{
  "crop_scale_min": 1,
  "horizontal_flip": true,
  "hidden_act": "gelu_tanh",
  "head_dim": 32,
  "bias": "all",
  "residual_init": "none",
  "optimizer": "adamw",
  "warmup_steps": 380
}
Rows from block 4 of a small image classifier, named by matrix and row number. Rows with one number belong to one neuron. Each number is 200 + 30 x the weight over its row's rms, rounded and kept within 0 to 999. All counts start at 0.
After each neuron's rows are labels from the 100 images, of 14848, where the neuron reaches its highest value: "top examples" is what is common among them. Only what is clearly more common there than usual is listed. The data: procedural textures in two colours, tilted and lit.
# fc1: MLP up (model.blocks.4.mlp.fc1.weight, 512x128), inputs 0-63
# fc2: MLP down (model.blocks.4.mlp.fc2.weight, 128x512, transposed), outputs 0-63

fc1.452,198,167,237,177,185,197,246,143,208,156,184,169,203,262,193,221,247,225,183,162,190,219,218,155,208,225,169,226,235,259,201,220,169,194,202,136,242,219,203,216,203,199,279,222,174,176,232,158,223,231,193,194,210,156,285,176,160,225,209,245,193,195,207,199
fc2.452,205,201,199,206,178,196,170,165,179,131,224,211,231,180,193,209,168,214,271,190,218,218,209,239,223,152,222,224,150,218,219,225,218,224,202,250,178,179,206,241,221,220,181,253,192,192,155,222,191,192,253,235,146,221,190,166,201,179,212,168,166,182,202,225
top examples: green; ground colour: green

fc1.2,191,216,196,205,208,159,253,207,180,175,159,123,181,252,215,267,267,226,230,160,205,211,209,210,205,202,176,194,209,263,188,232,183,221,203,157,253,206,131,196,156,228,173,224,209,139,143,176,181,229,213,187,212,212,203,243,178,199,201,183,177,218,189,172
fc2.2,210,211,235,256,217,191,143,171,167,213,236,218,156,168,170,193,181,202,221,217,199,129,210,262,189,218,251,202,198,145,229,182,186,195,213,234,162,233,250,137,249,221,196,196,201,190,154,197,166,168,185,210,185,182,184,218,261,187,189,171,150,196,226,205
top examples: grey; ground colour: grey

fc1.387,255,225,205,218,161,209,213,179,198,184,207,214,202,217,188,186,256,221,151,222,185,188,267,196,215,165,188,178,179,271,152,222,193,220,215,159,168,188,194,237,217,151,226,128,201,208,222,176,132,240,162,187,148,236,217,183,185,200,163,194,208,201,175,169
fc2.387,217,203,216,213,197,187,192,188,169,157,206,197,176,180,231,207,215,220,153,272,224,216,193,187,233,239,187,204,168,229,236,231,155,173,251,181,193,222,179,228,201,167,179,176,192,252,259,219,180,218,141,171,216,250,209,167,188,190,187,201,201,214,231,184
top examples: green; ground colour: green; pattern colour: orange

fc1.507,215,202,206,212,174,197,113,229,206,176,171,199,260,191,164,218,214,189,185,198,193,214,215,191,216,213,228,206,183,227,168,239,197,187,193,210,165,217,231,217,230,247,190,168,182,229,172,163,237,206,191,201,216,162,132,208,226,223,223,140,200,201,122,243
fc2.507,241,132,120,155,173,196,221,205,212,253,210,194,207,227,242,158,183,188,207,189,181,209,221,217,183,157,210,171,186,158,173,204,228,202,190,209,219,157,179,213,226,214,226,193,195,190,248,237,197,192,186,161,159,183,150,215,190,174,221,234,161,188,211,177
top examples: pink; brown; ground colour: pink; ground colour: brown

fc1.160,205,199,257,203,189,198,201,172,219,171,188,184,226,236,144,181,191,200,218,161,176,268,176,167,193,204,171,192,187,259,172,201,167,201,209,173,236,178,211,242,182,223,199,214,172,220,248,224,191,143,188,166,152,222,235,208,170,252,197,176,259,188,157,158
fc2.160,162,156,160,249,243,169,226,210,172,226,246,191,193,205,237,218,148,183,196,235,210,163,217,164,210,194,229,173,186,214,145,264,231,178,212,203,259,231,256,222,189,265,224,207,237,201,215,189,207,211,147,203,257,221,201,213,245,195,197,220,155,182,201,169
top examples: grey; pink; pattern colour: pink; ground colour: grey

fc1.269,197,186,215,225,184,227,226,101,210,128,218,169,141,165,191,227,224,209,190,232,166,182,192,149,178,227,223,196,187,269,199,239,174,257,182,172,218,200,206,199,167,137,222,146,208,212,228,196,143,250,193,180,146,250,203,177,196,197,192,218,207,230,203,212
fc2.269,208,192,210,178,145,203,144,249,180,189,143,208,255,208,198,219,187,243,198,201,255,140,189,218,185,217,162,187,174,223,195,156,166,194,210,191,170,247,210,185,191,207,156,209,204,269,230,190,236,162,207,213,234,206,181,224,180,206,215,224,232,183,199,188
top examples: green; yellow; ground colour: green; pattern colour: yellow

fc1.466,203,91,192,172,209,217,164,184,210,182,220,188,212,224,222,196,200,223,224,192,206,184,161,192,133,221,207,201,262,261,186,192,191,232,218,179,178,192,177,172,137,168,181,178,258,203,238,257,187,221,228,219,201,177,161,210,187,195,169,219,211,189,192,170
fc2.466,206,237,182,225,159,166,224,218,208,176,238,268,230,193,185,176,211,185,174,173,247,211,199,219,214,210,191,168,210,177,197,211,191,211,242,212,205,226,256,219,219,196,252,247,203,157,171,174,212,202,178,151,148,192,182,260,211,234,229,178,210,189,187,169
top examples: green; ground colour: green; orange; pattern colour: orange

fc1.266,189,163,235,232,204,242,230,94,236,162,205,139,156,179,180,226,205,238,239,213,172,198,236,175,164,191,196,183,209,201,205,238,218,275,201,209,216,187,223,187,187,184,212,137,222,188,237,157,167,223,229,176,166,283,246,179,193,191,171,209,215,194,204,187
fc2.266,200,173,187,175,162,210,160,229,197,259,189,196,224,242,236,201,227,169,161,168,180,127,173,198,239,197,237,188,167,249,187,160,219,202,168,167,156,216,178,213,161,210,159,175,189,231,225,207,227,215,180,238,190,174,189,239,181,205,241,197,191,232,184,192
top examples: red; ground colour: red; pattern colour: blue

fc1.91,202,164,236,246,207,206,210,193,274,170,198,206,193,231,196,232,210,264,240,198,190,206,231,202,209,278,205,253,203,212,167,190,169,214,224,173,154,174,172,178,151,146,186,220,190,210,198,147,242,167,221,187,148,226,154,149,202,189,181,207,230,221,192,163
fc2.91,178,178,190,229,210,195,222,219,204,179,256,159,177,193,192,225,173,195,197,159,176,209,218,253,210,172,195,286,227,194,211,215,234,237,185,215,218,161,200,224,209,151,168,217,214,190,219,195,177,178,214,193,212,269,167,193,165,208,240,234,186,174,210,167
top examples: green; ground colour: green; pattern colour: white; pattern colour: teal

fc1.403,224,241,201,167,236,181,192,242,156,180,208,218,169,194,197,229,155,246,193,254,202,201,219,169,203,161,247,213,214,176,165,142,195,184,202,168,180,217,168,205,179,245,174,197,181,225,220,146,210,185,213,239,167,225,211,189,196,259,173,198,172,162,143,216
fc2.403,164,170,227,145,242,210,226,177,232,183,146,177,234,231,188,209,230,183,142,198,219,201,183,189,216,160,188,210,220,203,172,248,178,190,199,192,229,247,207,160,196,208,190,222,171,153,188,228,188,175,199,149,248,222,230,241,200,184,231,169,209,248,149,170
top examples: grey; ground colour: grey; red; pattern colour: red

fc1.480,190,234,239,181,212,209,116,150,203,227,170,230,175,196,186,221,207,151,251,191,178,202,190,169,234,140,268,189,204,217,272,174,245,185,203,130,228,260,201,212,169,281,206,176,202,223,177,193,204,171,249,205,223,188,175,215,219,175,248,187,145,198,204,206
fc2.480,215,187,288,171,190,191,173,192,208,211,139,175,176,202,185,151,182,210,168,154,225,175,174,213,247,216,149,198,192,189,200,210,179,221,161,225,181,159,187,198,196,186,200,172,243,197,185,210,221,196,140,190,245,205,197,213,202,193,236,162,230,156,206,251
top examples: grey; ground colour: grey

fc1.14,247,218,205,203,139,201,238,227,225,156,222,198,215,221,119,221,190,200,182,252,183,157,208,226,208,172,164,214,191,232,198,215,223,172,180,155,201,198,215,158,202,234,185,201,216,184,147,225,183,212,214,187,264,186,189,183,224,199,223,178,130,166,185,223
fc2.14,176,219,162,176,175,201,188,218,176,179,192,206,192,141,276,185,182,146,179,201,152,233,254,255,262,247,225,184,222,154,268,161,232,194,186,230,206,204,219,242,236,194,212,223,217,226,178,211,201,200,233,214,178,138,199,171,204,180,204,200,160,203,162,191
top examples: pink; ground colour: pink; brown; pattern colour: brown

fc1.437,213,213,160,186,249,187,179,193,201,173,239,199,183,196,155,207,260,208,203,222,201,221,220,145,242,269,179,198,195,201,185,251,205,226,216,157,175,180,177,183,163,166,221,160,254,207,237,196,178,257,199,187,193,243,208,188,149,190,168,200,247,187,165,117
fc2.437,221,203,140,196,232,165,174,196,179,185,186,175,178,224,200,184,208,222,225,205,152,183,168,207,221,278,230,251,219,174,178,189,267,167,197,164,234,183,183,161,246,240,127,175,236,207,204,212,257,198,234,233,190,217,173,135,211,191,201,183,206,173,207,203
top examples: blue; pattern colour: blue; ground colour: blue

fc1.316,164,180,185,206,207,149,188,172,146,127,238,202,200,166,184,221,176,133,181,180,230,173,211,193,202,193,206,224,189,198,175,187,233,195,192,218,236,215,182,201,209,221,163,171,158,218,200,203,244,236,221,274,184,224,280,260,238,211,179,212,191,183,203,197
fc2.316,215,131,214,181,187,240,178,180,237,211,226,170,188,201,205,199,277,191,163,204,213,147,217,267,192,231,199,190,219,209,222,175,206,235,214,246,180,175,144,188,206,194,236,180,223,239,173,208,233,194,196,180,207,171,168,174,196,244,203,192,267,221,194,227
top examples: white; purple; ground colour: white; pattern colour: purple

fc1.59,162,203,204,175,259,188,171,254,254,259,203,208,187,138,203,199,173,137,178,235,189,140,196,230,171,194,213,225,172,203,196,218,215,165,172,234,203,232,195,219,230,200,171,213,189,197,217,221,213,237,156,190,181,138,237,202,210,225,203,259,192,178,176,213
fc2.59,195,192,227,200,148,201,188,238,247,223,179,189,248,259,196,158,169,178,164,178,161,203,206,210,201,227,187,207,168,213,205,191,187,236,129,203,167,201,166,254,181,166,218,144,230,196,213,189,177,186,262,208,160,206,199,164,168,243,214,160,201,210,206,190
top examples: red; ground colour: red; pattern colour: yellow

fc1.233,245,216,199,207,245,173,189,192,178,205,178,204,219,188,147,209,264,213,208,206,273,228,250,245,166,198,192,219,198,199,164,256,195,215,218,192,244,177,176,193,156,191,198,190,229,232,183,183,185,200,241,241,193,192,176,211,143,188,206,252,238,200,155,158
fc2.233,177,182,227,186,168,225,179,208,224,175,214,167,181,187,234,235,204,163,176,187,172,151,156,198,230,234,214,186,202,234,212,185,217,184,119,176,177,247,214,189,200,254,181,153,183,194,242,226,185,202,194,174,181,197,212,165,252,227,229,119,175,230,211,242
top examples: white; pattern colour: white; orange; ground colour: orange

fc1.183,167,202,143,211,196,244,194,211,192,222,213,213,210,162,184,178,182,197,147,226,192,181,202,243,219,184,269,212,181,184,231,198,241,176,222,235,148,191,172,184,215,236,196,217,146,197,191,247,245,148,215,181,165,191,184,203,208,169,161,210,159,183,218,232
fc2.183,178,257,198,163,221,223,177,190,212,248,186,214,225,278,212,214,197,191,198,189,189,163,222,219,198,242,169,199,228,169,181,225,148,211,171,205,198,200,199,226,165,163,194,139,197,196,195,171,203,200,208,248,205,196,169,234,152,237,202,173,227,207,171,207
top examples: white; ground colour: white; pattern colour: orange

fc1.502,249,213,252,235,170,195,179,206,183,204,152,169,192,193,186,178,260,179,199,189,203,192,246,206,206,212,219,208,198,257,180,214,180,164,187,158,204,206,209,195,182,240,208,172,182,257,243,217,215,183,192,229,138,185,179,248,198,208,259,167,171,208,141,189
fc2.502,193,158,199,158,184,197,174,183,218,223,199,233,171,172,235,177,173,197,174,215,172,177,177,228,209,151,182,165,205,157,177,200,236,183,203,240,212,173,205,213,233,202,188,180,217,185,199,249,208,212,145,193,285,198,157,193,240,171,190,195,177,180,221,194
top examples: grey; brown; ground colour: brown; ground colour: grey

fc1.410,244,222,188,211,202,204,209,138,227,179,236,203,212,175,121,245,254,197,237,184,166,190,215,190,212,215,167,219,194,209,190,226,249,281,174,236,251,192,215,219,167,181,196,156,190,193,158,156,178,205,191,230,225,225,213,165,171,209,165,218,272,175,171,186
fc2.410,135,183,197,180,250,206,262,236,205,249,212,196,173,206,245,152,197,245,163,172,203,223,192,164,197,212,232,198,195,173,231,211,194,190,201,216,154,201,129,153,223,176,210,248,254,176,186,206,181,198,203,204,155,189,210,238,234,184,206,196,176,231,214,233
top examples: yellow; ground colour: yellow; pattern colour: black; pattern colour: grey

fc1.173,250,173,230,225,218,174,216,194,180,122,237,202,202,226,209,215,256,213,186,211,198,167,167,162,198,295,219,199,236,218,175,190,162,232,219,184,212,209,227,178,134,133,240,170,235,212,214,250,170,203,183,194,168,186,161,197,174,199,214,183,200,168,214,185
fc2.173,180,173,175,208,193,214,200,245,222,209,210,246,289,178,190,173,206,214,189,232,211,228,203,216,174,181,141,205,244,206,169,155,191,212,261,230,184,194,224,231,223,216,240,257,199,175,171,209,129,193,169,234,242,152,161,222,232,207,225,216,132,167,192,216
top examples: black; ground colour: black

fc1.206,255,214,265,239,218,176,183,193,188,180,172,192,204,194,182,158,279,188,197,194,213,196,278,229,177,205,201,227,189,239,154,233,191,176,197,168,212,180,215,195,159,222,235,167,195,228,233,218,221,197,189,224,138,179,189,229,174,217,243,180,219,217,152,140
fc2.206,172,156,223,159,201,206,163,160,203,227,220,209,156,192,257,181,192,189,163,230,147,185,162,198,207,174,180,140,214,186,203,196,241,195,205,201,224,174,166,194,212,203,155,197,223,177,210,241,215,179,165,205,263,213,173,169,248,171,201,185,164,193,232,229
top examples: yellow; pattern colour: yellow; brown; ground colour: brown

fc1.290,191,216,207,190,195,154,236,259,241,176,171,222,214,201,188,175,211,211,215,157,213,214,217,242,156,188,226,162,238,208,232,200,224,183,227,179,245,192,196,237,209,235,205,195,212,187,203,233,191,213,154,250,213,168,248,234,232,184,188,249,193,167,202,219
fc2.290,183,208,227,230,215,192,141,185,221,257,191,256,187,210,169,234,234,177,143,231,206,238,243,228,201,274,195,167,200,169,215,137,209,241,199,183,213,216,200,214,202,201,193,159,216,185,172,232,198,213,232,156,130,211,190,187,167,211,210,207,221,188,191,231
top examples: purple; ground colour: purple; yellow; brown

fc1.499,195,210,152,182,230,192,142,239,217,236,192,205,213,134,231,199,215,150,177,187,223,163,198,236,200,147,220,189,228,164,189,180,252,171,224,248,155,177,184,223,230,225,141,194,168,191,202,237,187,224,207,193,207,177,247,211,225,170,188,239,168,194,224,223
fc2.499,238,232,229,201,159,223,196,200,221,238,124,253,206,210,168,168,246,186,137,189,190,197,190,228,216,247,187,152,244,160,213,116,172,226,173,174,155,205,159,219,204,200,261,129,212,214,193,193,189,169,251,192,153,198,179,192,186,247,204,172,236,220,180,191
top examples: yellow; purple; pattern colour: yellow; ground colour: purple

fc1.390,178,257,246,223,150,176,169,206,191,174,214,223,229,251,196,241,174,205,222,223,194,218,207,207,192,258,215,194,180,229,168,204,217,194,165,238,151,212,198,196,186,174,211,113,248,149,242,203,200,157,210,145,239,236,210,188,185,189,168,190,224,188,168,226
fc2.390,210,157,167,176,226,181,259,223,197,214,150,174,196,165,193,227,177,227,152,187,154,229,215,126,187,153,222,172,182,195,183,209,202,169,173,139,227,222,159,146,169,223,185,211,210,169,162,202,229,218,185,207,157,189,154,235,203,208,242,250,172,187,236,185
top examples: red; yellow; ground colour: yellow; ground colour: red

fc1.15,172,211,254,199,155,184,261,164,233,205,230,200,216,210,204,212,253,218,209,185,173,279,204,187,205,208,190,176,163,264,223,209,193,199,184,165,183,217,218,163,207,172,178,182,189,172,232,211,187,189,234,180,196,192,213,216,190,203,214,230,176,212,208,162
fc2.15,253,177,124,175,175,217,209,210,201,181,202,152,235,200,229,195,131,217,201,161,214,210,226,213,225,175,287,260,183,204,225,243,199,240,197,197,206,175,205,222,225,210,212,195,168,223,171,206,164,186,217,219,160,189,150,169,207,218,168,182,184,213,194,205
top examples: pink; brown; ground colour: brown; orange

fc1.298,201,201,211,215,217,222,243,197,194,183,224,201,225,233,200,189,228,289,185,255,155,201,166,196,167,259,216,170,186,240,139,247,184,202,187,177,219,163,208,184,149,157,211,202,220,179,173,163,172,175,164,186,188,245,216,217,199,250,239,157,235,173,202,181
fc2.298,226,154,177,197,191,152,192,172,204,233,216,206,137,128,208,198,194,207,241,194,210,190,173,170,185,181,249,207,167,221,198,266,191,240,239,220,178,178,222,204,223,228,168,235,179,210,170,187,249,205,213,252,262,228,178,212,242,154,203,236,202,187,208,171
top examples: white; pattern colour: white

fc1.201,255,166,218,173,183,217,258,154,249,189,251,177,215,244,150,250,221,251,221,253,165,205,200,171,190,216,172,201,184,199,193,225,171,226,226,164,194,138,221,158,210,172,217,209,193,152,209,206,216,228,215,193,178,204,217,194,194,186,201,154,217,200,247,150
fc2.201,228,213,178,184,229,179,157,196,157,227,170,205,181,140,201,219,206,176,217,165,164,175,209,262,245,215,204,208,226,169,219,215,171,275,217,228,195,181,253,183,204,231,179,230,195,189,183,209,222,172,183,213,210,258,137,167,263,174,193,186,149,217,214,221
top examples: white; ground colour: white; pattern colour: red

fc1.270,193,183,191,233,187,216,226,109,235,129,237,180,145,155,199,228,240,190,205,177,157,162,180,160,188,229,216,202,201,243,181,200,194,253,147,189,210,213,207,181,151,179,225,141,205,196,234,190,147,224,198,185,168,209,224,191,195,197,200,209,222,223,192,220
fc2.270,216,171,200,191,164,227,132,267,187,192,204,212,252,200,172,211,173,209,183,171,214,192,180,222,194,185,153,149,193,232,174,191,163,171,217,216,131,237,220,200,208,248,191,226,210,243,216,201,220,212,225,183,226,162,181,243,161,201,232,187,213,181,186,203
top examples: pink; pattern colour: pink; ground colour: red; pattern colour: yellow

fc1.89,267,216,231,241,220,200,210,183,215,196,205,196,202,218,188,154,230,194,188,206,187,194,272,197,212,172,147,196,174,222,158,270,219,228,237,167,205,173,202,215,187,169,272,143,201,186,201,197,174,230,191,207,187,229,213,182,125,222,159,202,241,187,179,86
fc2.89,191,131,179,170,226,198,216,201,197,178,231,134,137,196,251,185,205,203,170,226,198,221,175,156,216,231,228,202,175,235,220,230,179,142,186,212,169,202,188,197,184,198,153,207,240,237,282,238,226,211,166,186,155,207,213,175,237,194,218,128,192,234,202,227
top examples: green; ground colour: green; pattern colour: yellow

fc1.40,191,161,176,227,249,204,146,162,231,179,224,186,233,243,216,222,151,199,200,225,215,252,233,184,197,226,197,222,224,184,126,170,186,224,187,235,158,192,232,177,183,162,208,229,170,215,183,186,214,215,179,182,210,174,181,160,198,201,164,186,201,239,173,246
fc2.40,168,136,156,214,160,213,178,195,221,215,225,206,173,211,197,178,182,141,240,175,177,163,225,242,198,237,216,224,164,203,245,243,182,247,198,200,164,172,190,226,224,201,245,204,166,246,202,222,177,194,227,185,208,146,167,160,167,213,180,235,211,205,234,217
top examples: black; ground colour: black; pattern colour: black

fc1.490,172,225,168,180,239,222,184,268,177,238,201,198,189,148,215,168,176,137,235,173,175,216,220,219,203,170,193,176,175,241,215,162,236,208,223,208,218,251,164,216,202,247,155,209,138,185,216,215,198,213,207,196,178,196,167,201,260,219,211,182,146,220,209,193
fc2.490,171,213,219,164,214,244,231,199,208,241,171,184,219,189,184,174,247,191,130,238,241,141,167,223,220,193,221,177,249,189,183,173,172,170,163,195,207,260,210,202,198,220,272,176,178,203,175,199,224,219,215,205,206,179,236,244,212,220,189,192,184,215,251,134
top examples: blue; ground colour: blue; brown; pattern colour: brown

fc1.100,171,216,169,158,257,217,209,228,172,238,165,217,213,127,225,183,166,166,217,197,199,163,217,250,184,213,237,223,218,135,217,186,264,207,181,225,164,201,215,250,197,226,174,164,161,213,134,259,199,200,225,220,179,206,223,187,191,185,197,158,186,152,199,197
fc2.100,189,202,236,195,147,179,179,174,240,261,199,240,210,205,153,206,271,183,138,218,184,203,214,187,217,256,178,186,229,204,261,122,183,229,204,174,140,218,172,185,193,229,236,191,217,187,178,186,228,144,243,205,190,168,195,225,226,254,205,177,232,213,220,202
top examples: purple; white; blue; ground colour: purple

fc1.52,238,191,208,229,266,176,212,225,192,167,156,223,218,205,190,214,203,190,155,172,158,211,243,185,180,205,268,287,220,236,177,194,212,215,239,210,155,198,181,180,151,215,181,196,154,172,219,208,247,176,178,184,186,223,215,169,213,178,166,220,201,243,217,231
fc2.52,158,193,189,184,179,210,191,232,207,249,197,247,217,240,186,161,236,164,177,217,207,223,203,235,197,228,189,181,157,176,217,210,142,265,207,149,256,193,165,177,204,238,240,191,199,223,186,216,214,222,219,154,193,282,192,198,224,205,200,218,238,185,180,252
top examples: green; ground colour: green; brown; pattern colour: brown

fc1.229,266,204,240,248,223,185,173,179,190,177,181,193,197,205,177,157,255,203,198,201,199,211,255,234,167,235,200,207,193,222,156,232,176,178,196,160,216,188,204,186,142,224,227,184,190,230,234,217,241,171,177,222,140,180,190,216,157,231,254,183,218,199,138,167
fc2.229,183,143,193,149,212,184,174,162,189,217,223,218,133,190,261,177,192,180,173,233,178,198,145,185,191,177,186,147,194,152,183,200,243,199,201,225,219,158,182,210,205,195,161,182,222,195,222,254,196,191,173,197,252,191,162,166,222,198,194,199,161,204,237,209
top examples: yellow; pattern colour: yellow; orange; ground colour: orange

fc1.454,201,231,148,231,228,199,160,245,180,191,131,212,205,156,220,169,184,201,222,200,210,175,159,263,233,145,133,157,213,163,224,182,225,202,229,251,200,237,188,260,202,235,183,200,189,173,197,202,169,194,189,205,183,236,236,207,210,224,126,229,217,204,203,244
fc2.454,194,232,257,189,190,226,225,198,228,245,233,231,141,189,201,205,249,148,147,270,213,186,216,185,173,214,156,122,229,188,175,175,170,172,175,183,208,199,225,152,194,235,218,180,223,192,225,187,259,213,213,192,197,169,201,249,222,141,216,168,201,186,209,204
top examples: yellow; purple; ground colour: purple; pattern colour: yellow

fc1.171,202,164,243,230,234,171,207,224,227,202,175,198,181,153,211,195,211,203,210,200,184,145,195,197,202,125,169,172,188,212,165,201,212,163,172,178,244,200,166,198,270,201,163,202,200,154,182,212,229,246,256,238,250,168,213,238,229,194,233,202,215,158,141,201
fc2.171,214,209,205,221,209,204,179,212,216,237,174,250,194,206,221,244,227,128,191,172,224,215,223,227,244,234,152,176,184,162,209,198,163,209,182,235,166,194,221,196,195,204,253,161,229,253,180,237,174,182,216,167,126,222,202,216,177,178,210,209,185,194,239,204
top examples: purple; blue; pattern colour: purple; ground colour: blue

fc1.51,193,238,197,216,295,143,133,207,206,227,193,144,184,168,213,177,196,140,198,225,216,152,193,203,214,180,192,178,201,200,204,186,194,168,224,269,160,211,191,174,182,246,149,270,187,212,224,179,227,164,149,212,132,229,236,214,244,184,227,207,206,231,169,224
fc2.51,177,171,270,186,192,211,200,245,207,204,199,217,231,247,217,204,204,194,108,180,229,126,197,213,182,244,184,226,202,193,178,211,189,257,165,206,212,167,209,166,195,214,183,146,202,224,207,201,235,234,180,173,216,193,184,238,154,224,217,177,204,186,166,214
top examples: grey; teal; ground colour: teal; ground colour: grey

fc1.334,192,205,253,235,184,197,211,190,207,243,234,203,197,236,156,216,188,255,216,171,195,244,154,180,224,206,217,176,198,194,185,263,189,164,179,126,234,252,251,172,207,210,235,162,253,239,165,222,152,183,151,196,239,208,186,210,150,210,217,156,214,201,189,186
fc2.334,167,149,186,219,249,182,210,236,189,212,224,169,242,232,234,217,183,235,264,181,209,243,219,181,191,207,211,188,170,207,181,252,179,203,199,236,193,158,214,248,204,195,202,214,210,217,230,208,191,199,205,167,195,189,223,209,164,197,173,244,192,193,167,205
top examples: red; white; pattern colour: red

fc1.355,205,218,203,166,251,175,159,173,178,214,227,211,244,240,163,201,186,159,195,252,207,221,196,164,165,184,239,128,159,170,196,188,247,170,182,238,170,212,150,167,190,193,177,157,161,238,174,195,232,247,195,253,203,215,148,212,180,204,220,184,218,149,250,220
fc2.355,206,152,218,186,208,162,188,245,193,169,175,163,240,243,178,175,169,208,156,184,157,208,203,202,259,194,145,219,165,166,195,249,221,236,126,227,214,169,221,192,228,175,190,203,179,211,160,245,166,179,168,176,223,216,203,234,216,227,248,170,235,221,194,234
top examples: white; ground colour: white; pattern colour: purple

fc1.144,194,204,183,198,223,162,187,267,185,194,163,208,201,138,218,196,198,179,160,213,186,154,224,231,172,163,227,193,212,170,196,175,253,154,197,232,181,197,161,194,218,239,167,176,168,196,197,217,206,223,200,209,232,139,205,185,240,173,185,224,163,183,202,267
fc2.144,219,209,205,200,163,160,188,192,222,227,153,206,211,227,185,169,227,166,141,206,182,225,225,185,210,224,182,170,213,165,205,124,195,217,157,193,164,248,184,194,209,208,266,148,203,211,190,192,196,204,234,185,139,162,234,229,204,238,196,184,212,238,179,153
top examples: yellow; pattern colour: yellow; red; ground colour: red

fc1.22,197,173,265,226,135,213,220,232,257,136,226,176,194,191,156,220,209,197,187,186,175,161,209,225,194,165,229,289,210,267,197,195,195,155,204,192,231,166,257,190,183,236,210,187,193,186,161,224,167,226,225,174,239,167,173,181,245,183,145,194,217,180,126,180
fc2.22,208,187,130,197,189,162,150,220,217,241,172,235,180,166,245,201,180,146,152,186,161,215,247,250,232,192,206,202,248,161,197,204,197,206,241,247,210,198,202,221,207,146,203,185,211,222,196,203,195,203,230,216,156,207,195,210,191,166,206,219,210,173,184,178
top examples: purple; pink; ground colour: purple; ground colour: pink

fc1.320,187,140,160,224,185,233,219,229,182,223,181,209,190,228,186,242,194,225,196,213,197,120,189,219,228,141,213,230,184,209,194,211,181,189,252,193,224,184,218,139,218,210,208,196,172,240,145,197,201,208,224,137,243,189,238,167,219,198,208,184,191,206,180,175
fc2.320,221,233,187,190,198,185,181,188,206,216,178,232,181,192,148,197,173,184,197,202,148,232,197,235,209,213,182,194,259,162,204,158,196,201,190,201,165,166,221,256,220,182,242,151,161,219,187,214,163,171,233,212,167,210,180,231,184,202,179,191,246,212,198,187
top examples: purple; black; ground colour: purple; pattern colour: black

fc1.20,207,201,167,227,213,207,174,172,184,222,185,149,222,254,188,218,158,187,185,233,232,201,164,206,239,172,187,186,221,212,246,159,215,144,159,190,116,178,241,154,236,197,208,231,185,189,155,176,149,199,187,206,226,190,214,209,209,211,244,189,185,237,178,282
fc2.20,216,245,257,211,208,238,230,223,205,205,243,174,197,202,215,176,197,197,175,166,215,225,220,219,222,209,209,196,195,194,194,247,148,174,153,228,232,187,183,203,217,167,181,228,186,228,207,237,145,246,171,191,141,178,206,185,203,232,153,195,208,279,165,238
top examples: pink; crumpled; ground colour: pink; pattern colour: pink

fc1.264,182,183,181,192,224,190,186,253,219,234,194,228,232,179,196,193,193,134,182,193,211,158,184,228,188,154,257,199,224,179,236,201,250,127,216,222,178,238,199,169,232,239,171,194,173,203,172,238,193,225,167,217,249,164,196,207,216,198,190,248,157,177,199,248
fc2.264,220,233,194,190,200,213,160,199,246,234,143,226,208,225,168,183,244,211,134,198,195,199,217,230,192,239,173,152,198,196,220,146,185,220,173,187,193,186,178,246,210,175,242,129,189,220,182,198,184,173,240,166,109,161,186,207,142,235,199,168,253,209,186,185
top examples: yellow; pattern colour: yellow; black; ground colour: black

fc1.78,192,195,159,224,170,212,206,164,172,196,180,177,178,226,230,198,215,158,221,210,145,165,199,207,204,236,227,191,218,193,192,219,227,224,239,219,214,199,208,185,144,210,165,210,184,156,183,210,190,188,170,193,200,212,211,266,207,153,267,163,177,279,162,223
fc2.78,182,152,257,208,140,157,183,170,200,219,208,216,159,196,220,192,228,146,212,170,221,214,155,220,235,194,157,192,204,142,204,165,173,169,230,188,137,193,223,231,242,258,223,148,246,238,184,206,209,180,146,206,216,220,218,217,230,175,192,203,220,224,192,220
top examples: grey; ground colour: grey; purple; pattern colour: purple

fc1.283,162,230,167,174,197,178,186,234,188,212,193,197,191,158,217,214,216,155,188,189,216,176,182,225,217,168,232,173,190,156,173,166,206,172,192,238,158,178,221,178,258,251,138,195,148,203,149,260,183,218,223,207,206,184,186,257,215,175,167,212,204,229,162,183
fc2.283,217,203,228,199,176,206,200,224,238,209,162,219,211,261,166,178,228,179,126,215,188,245,191,213,216,214,223,175,248,170,202,159,153,224,160,219,215,184,168,232,188,173,285,128,188,191,161,187,228,188,222,234,161,208,207,244,179,195,206,196,221,215,236,126
top examples: purple; ground colour: purple; brown; pattern colour: brown